config.toml
horizontal_flip = false
encoder_norm = "rmsnorm"
init = "lecun_normal"
final_lr_fraction = 0.1
Rows from block 3 of the image encoder of a small contrastive image-text model, named by matrix and row number. Rows with one number belong to one neuron. Each number is 50 + 15 x the weight over its row's rms, rounded and kept within 0 to 99. All counts start at 0. After the name is the row's rms in percent of the matrix's.
After each neuron's rows are labels from the 100 images, of 14848, where the neuron reaches its highest value: "colour at peak" is the nearest of a few named colours to the mean colour under the peak. Only what is clearly more common there than usual is listed. The data: scattered letters and digits in many colours.
# fc1: MLP up (encoder.blocks.3.mlp.fc1.weight, 640x160), inputs 80-159
# fc2: MLP down (encoder.blocks.3.mlp.fc2.weight, 160x640, transposed), outputs 80-159

fc1.602 103:37 47 14 56 47 35 49 50 51 50 39 35 56 46 60 65 76 32 42 53 59 30 39 31 89 48 51 60 71 48 43 58 71 59 37 55 38 61 77 50 57 50 80 42 66 58 41 76 29 88 28 50 75 69 43 53 67 48 37 58 58 27 65 42 54 52 32 56 46 69 46 36 34 45 48 45 53 47 63 59
fc2.602 110:28 66 44 42 55 73 41 49 70 54 29 63 64 42 62 77 33 56 48 70 55 76 66 72 50 42 47 36 56 30 16 68 61 56 61 56 34 50 55 45 41 46 63 41 37 58 52 57 53 21 76 47 45 64 54 53 45 26 50 31 75 40 63 70 33 53 68 62 62 47 20 61 57 37 48 83 48 40 35 63
colour at peak: black; brown

fc1.385 080:34 37 90 73 57 62 32 23 44 59 42 75 44 70 53 24 71 40 35 67 62 70 29 36 61 56 57 67 68 20 37 44 45 43 67 22 60 51 87 45 35 46 40 45 59 51 57 59 59 45 36 44 56 78 51 64 26 41 37 71 51 61 67 58 36 47 42 70 67 62 48 60 53 68 56 79 32 35 74 65
fc2.385 105:51 73 82 54 43 60 44 67 73 80 45 43 37 45 44 70 59 33 55 61 61 48 29 56 46 18 39 41 70 58 61 35 51 67 54 56 48 77 60 61 49 34 64 47 36 56 48 27 58 40 74 54 32 44 43 33 57 54 42 44 24 59 51 50 56 35 45 68 27 61 75 22 59 58 46 34 51 71 51 65
colour at peak: black

fc1.505 117:65 40 66 43 71 47 29 22 51 48 81 60 71 47 66 61 46 48 41 43 48 73 47 52 46 59 60 41 42 80 64 41 39 85 45 82 45 48 40 43 48 81 35 62 26 59 68 63 01 81 60 39 57 48 44 27 49 77 59 43 58 24 45 55 33 36 48 28 64 22 70 30 71 55 44 40 41 67 46 62
fc2.505 110:49 80 52 59 41 50 66 29 45 12 55 37 35 55 40 45 55 47 43 44 47 48 64 42 57 49 63 21 54 41 55 59 18 36 82 06 49 54 59 31 67 56 51 25 63 34 68 43 54 55 32 60 31 57 51 59 63 44 50 36 60 78 56 53 59 30 60 75 44 28 69 56 53 57 47 58 02 38 53 39
colour at peak: brown; grey

fc1.277 086:21 48 41 17 47 45 21 57 41 43 24 32 74 69 67 44 32 45 32 40 58 50 53 59 49 61 48 72 53 44 51 40 47 68 61 60 29 35 35 46 60 46 45 72 29 91 21 68 70 54 47 59 65 58 44 52 49 61 56 64 43 67 66 58 53 43 55 41 52 48 77 15 78 43 45 80 36 69 54 56
fc2.277 087:35 49 45 56 45 36 61 85 39 57 42 52 39 48 43 71 77 39 38 59 63 62 46 19 56 43 43 43 50 67 62 68 56 42 47 50 72 60 58 85 55 59 65 42 30 45 59 71 56 48 48 56 60 64 29 75 56 42 60 32 59 30 41 50 43 38 58 67 64 27 37 51 73 41 64 38 57 58 61 82
colour at peak: pink

fc1.514 103:72 39 66 70 43 40 51 63 56 63 31 37 57 51 68 49 45 23 73 46 47 51 64 82 46 46 40 52 54 68 64 38 41 41 40 57 32 42 49 50 38 60 21 75 60 27 29 42 52 67 49 77 41 69 14 44 58 53 39 49 74 27 50 62 76 71 72 70 43 60 62 41 42 94 41 40 56 54 51 58
fc2.514 099:69 49 11 74 70 39 57 65 31 48 54 68 11 61 27 36 58 62 79 58 59 35 57 31 45 51 33 35 71 37 27 44 75 52 30 47 28 71 38 44 45 67 54 52 23 43 51 60 57 40 40 53 49 53 62 18 38 39 41 75 47 67 40 21 67 61 24 70 58 52 54 55 59 41 77 84 61 49 42 55
colour at peak: pink

fc1.100 098:55 26 17 45 24 36 67 67 47 48 39 64 36 70 47 73 46 57 60 51 77 52 51 30 60 55 33 52 32 24 57 54 17 28 65 80 46 52 31 52 69 42 55 36 50 52 45 54 59 41 41 56 55 51 04 40 18 53 35 50 53 37 53 24 55 59 73 52 30 48 60 46 71 26 43 46 39 57 63 42
fc2.100 095:18 58 60 51 66 42 30 63 64 34 27 53 38 41 62 49 52 28 62 34 30 32 55 73 51 19 37 30 36 71 46 06 33 58 29 61 56 58 63 42 39 59 54 26 47 59 12 56 71 39 45 72 39 49 72 33 55 63 70 40 47 45 51 72 53 47 39 50 51 40 59 66 67 35 60 68 43 24 84 43
colour at peak: black

fc1.545 096:30 54 33 56 54 46 55 54 61 36 58 64 51 28 40 21 50 52 39 53 56 87 64 62 47 51 40 36 45 33 59 51 61 68 33 65 46 20 31 28 50 29 50 75 63 50 77 54 54 43 72 52 30 64 49 41 61 36 48 62 69 40 30 48 60 34 52 68 63 33 50 59 50 31 83 48 99 39 51 78
fc2.545 105:39 60 64 51 37 58 59 45 56 52 73 51 43 67 37 38 36 48 55 54 65 63 44 19 35 51 62 59 57 57 53 67 63 60 67 72 66 70 60 34 69 69 69 36 46 39 54 40 65 71 76 56 37 22 34 47 18 39 49 50 60 43 61 91 69 41 48 06 52 51 50 48 31 65 38 49 32 53 70 61
colour at peak: brown

fc1.8 100:33 46 34 73 57 51 30 76 69 54 47 82 25 70 54 61 49 25 50 53 58 62 18 42 28 56 34 56 29 56 51 54 25 65 27 38 42 76 33 63 54 63 35 38 45 68 30 18 57 64 63 42 39 16 40 37 49 44 52 49 39 40 37 58 66 62 39 43 49 44 58 48 55 55 43 09 51 38 71 70
fc2.8 102:65 87 19 23 43 62 47 51 70 33 40 37 32 19 32 49 30 54 46 60 56 39 39 41 66 25 49 50 63 46 24 20 37 43 51 31 28 51 32 68 37 01 65 56 73 60 38 55 24 58 58 58 61 58 57 51 61 50 46 64 57 65 42 42 37 62 74 78 72 59 37 61 44 49 39 43 62 69 36 42
colour at peak: black; brown

fc1.64 101:40 58 28 68 53 62 66 52 49 75 53 44 53 66 88 40 88 32 57 30 43 50 60 60 34 36 44 58 49 58 55 36 62 39 57 32 62 57 48 78 78 36 66 48 39 55 70 54 58 48 30 62 41 45 64 64 80 68 48 66 45 47 56 54 34 51 53 72 60 53 35 56 40 56 39 32 35 58 59 30
fc2.64 096:44 34 78 48 47 39 29 52 66 27 28 58 52 35 42 47 34 45 25 84 56 40 63 37 57 47 51 18 39 62 59 77 81 45 60 50 44 66 37 36 50 48 41 34 61 36 43 44 53 28 40 43 56 21 24 51 64 34 27 25 51 53 49 50 53 77 64 28 61 44 33 35 81 61 36 66 64 34 47 46
colour at peak: pink

fc1.496 110:44 39 41 50 74 39 70 76 71 41 28 34 60 44 53 69 54 38 47 60 48 41 38 74 57 62 54 43 48 60 61 61 35 54 45 36 67 60 53 38 52 70 63 42 39 23 33 58 54 65 46 65 60 70 54 65 66 62 30 34 59 51 39 78 42 77 38 35 38 52 35 32 59 60 12 51 57 54 35 51
fc2.496 108:47 70 30 36 49 62 56 39 38 55 39 42 42 33 39 50 38 38 66 31 40 63 60 36 62 54 31 30 53 34 55 81 61 61 53 98 65 45 61 61 69 45 39 35 52 50 56 43 57 38 43 63 56 41 33 47 45 51 38 51 40 23 37 24 64 36 47 63 09 53 62 14 36 56 19 46 62 47 18 36
colour at peak: pink

fc1.501 107:46 53 78 47 36 57 47 56 37 66 42 39 45 68 66 58 35 56 41 53 62 42 59 46 51 60 54 55 49 49 39 38 53 45 30 41 73 08 25 45 40 45 17 38 93 26 51 60 51 65 57 51 78 44 63 30 53 47 50 30 46 43 76 56 00 31 36 30 53 60 39 47 59 48 57 35 94 59 33 70
fc2.501 113:43 40 47 41 82 38 45 74 33 60 79 41 66 33 32 63 45 46 33 58 70 49 67 59 56 40 43 71 45 53 51 51 67 70 39 56 45 39 66 35 50 39 54 62 52 27 32 42 42 86 53 51 32 03 59 58 57 63 41 54 50 34 22 47 74 61 39 66 59 51 40 51 57 53 56 50 40 30 40 30
colour at peak: brown

fc1.227 094:56 39 21 35 23 18 55 30 81 50 84 44 04 49 71 49 46 44 47 51 59 56 42 51 54 54 71 31 57 44 43 41 40 52 25 68 36 43 41 40 64 42 60 72 48 39 45 23 62 42 63 33 50 52 61 61 76 59 67 44 33 35 56 56 67 59 54 41 36 61 28 38 27 17 56 47 55 34 83 80
fc2.227 091:68 78 64 57 77 57 48 77 72 68 32 77 71 69 28 42 48 34 49 40 50 44 46 69 66 46 65 56 65 52 41 22 54 46 72 59 62 68 50 62 27 68 48 22 33 31 55 86 44 47 65 69 46 55 29 27 36 37 39 51 39 62 46 46 45 28 33 30 57 44 49 75 39 74 34 57 66 74 63 36
colour at peak: black; brown

fc1.500 109:56 59 40 45 42 53 46 39 73 48 49 56 34 57 38 61 42 58 53 63 58 49 44 35 43 28 64 52 55 47 41 51 46 45 56 51 59 62 52 72 45 39 39 66 29 32 49 59 55 61 51 50 45 35 48 27 46 40 54 43 38 95 55 69 51 58 52 36 07 31 59 66 41 99 32 28 60 47 58 35
fc2.500 102:63 73 52 43 67 64 50 59 47 51 25 41 60 60 30 38 40 45 64 72 13 66 67 46 59 44 40 59 49 53 47 49 10 39 88 38 58 59 32 70 90 48 57 52 53 52 70 66 33 73 46 19 57 65 37 43 59 47 28 70 76 36 39 33 66 56 45 43 89 72 29 22 51 51 46 68 62 41 39 62
colour at peak: pink

fc1.271 108:53 66 29 68 38 27 52 50 58 41 76 62 48 54 75 31 60 64 52 48 59 39 41 46 17 47 95 61 56 62 25 42 56 78 56 55 46 48 51 47 15 47 40 26 56 40 23 44 42 49 46 51 57 41 61 64 40 35 51 53 49 78 64 59 49 42 35 33 61 50 51 50 61 53 67 63 44 42 59 48
fc2.271 112:50 18 67 36 28 81 71 69 55 76 61 61 41 57 43 25 34 06 42 28 56 45 41 36 34 32 46 59 34 44 61 44 71 42 50 48 62 56 53 58 73 39 38 49 56 65 45 46 60 47 51 36 17 68 24 54 56 51 54 57 51 57 43 56 49 46 54 41 58 48 62 29 47 49 64 49 53 56 90 57
colour at peak: brown

fc1.624 109:66 67 43 63 52 25 61 35 36 53 66 45 52 59 30 43 58 41 52 47 63 42 68 39 60 54 67 50 36 40 57 23 40 47 51 57 42 46 63 44 23 27 44 36 59 56 45 40 57 53 56 54 49 52 72 38 57 68 64 64 52 77 31 22 55 34 53 60 35 43 55 49 78 88 57 39 28 55 33 82
fc2.624 118:23 49 60 46 45 46 31 36 04 43 53 64 46 54 38 43 49 63 62 42 57 56 34 42 54 65 34 52 42 29 34 61 48 66 55 48 20 27 50 38 47 38 39 50 49 39 24 44 30 46 49 35 31 35 33 61 41 34 34 75 70 32 67 56 51 31 59 65 39 27 81 61 36 52 61 44 41 48 67 33
colour at peak: brown

fc1.312 101:47 46 31 33 36 48 41 51 68 41 51 55 61 42 31 55 48 33 25 65 16 43 41 49 72 30 41 53 36 61 42 31 79 48 47 51 53 67 30 61 35 88 72 51 29 34 57 74 61 80 39 56 24 46 24 36 43 49 67 61 41 54 49 47 45 72 48 38 75 78 25 29 42 63 42 58 33 41 40 58
fc2.312 109:41 19 41 58 26 15 37 47 41 68 49 31 51 43 57 62 54 99 64 49 46 65 37 48 49 69 51 55 52 59 62 56 51 40 42 59 59 85 62 48 56 33 47 32 49 58 42 72 58 39 50 34 73 32 48 46 40 50 52 45 57 46 44 42 63 36 54 48 63 39 81 54 51 40 66 35 60 58 55 43
colour at peak: black

fc1.185 095:36 40 63 63 46 42 31 45 38 44 30 44 53 29 37 48 52 55 31 60 35 38 36 62 56 32 67 70 46 45 46 81 51 49 59 43 37 48 63 82 62 60 51 81 44 16 56 39 61 29 49 35 65 53 67 55 38 57 50 47 43 61 51 38 57 49 61 55 46 04 56 60 89 44 45 68 40 48 58 65
fc2.185 110:43 65 56 41 71 31 44 66 46 55 35 61 53 73 54 54 27 40 54 61 89 69 16 46 45 33 53 70 57 66 43 00 42 44 53 43 49 66 44 35 60 62 34 48 62 59 81 47 36 36 51 63 38 60 51 42 41 45 72 64 41 48 99 68 42 45 53 67 53 38 26 52 26 68 71 57 58 29 68 70
colour at peak: black

fc1.638 085:54 43 69 30 30 46 33 53 58 71 33 42 53 53 61 70 41 39 67 56 46 57 73 52 64 63 22 69 64 56 69 49 35 15 64 50 53 47 52 71 71 33 43 56 35 45 41 65 42 67 47 27 19 70 45 54 17 44 51 34 41 42 49 33 41 38 55 47 78 72 59 58 69 69 56 60 26 48 35 68
fc2.638 094:60 53 38 45 31 43 53 37 51 10 80 68 35 60 47 62 55 51 28 51 43 58 51 61 20 61 69 37 42 46 31 40 40 65 48 32 53 70 40 50 20 29 30 58 69 36 32 31 60 57 42 43 49 34 39 52 75 18 58 28 45 45 75 30 25 37 53 54 22 36 29 62 41 56 63 40 35 50 54 58
colour at peak: brown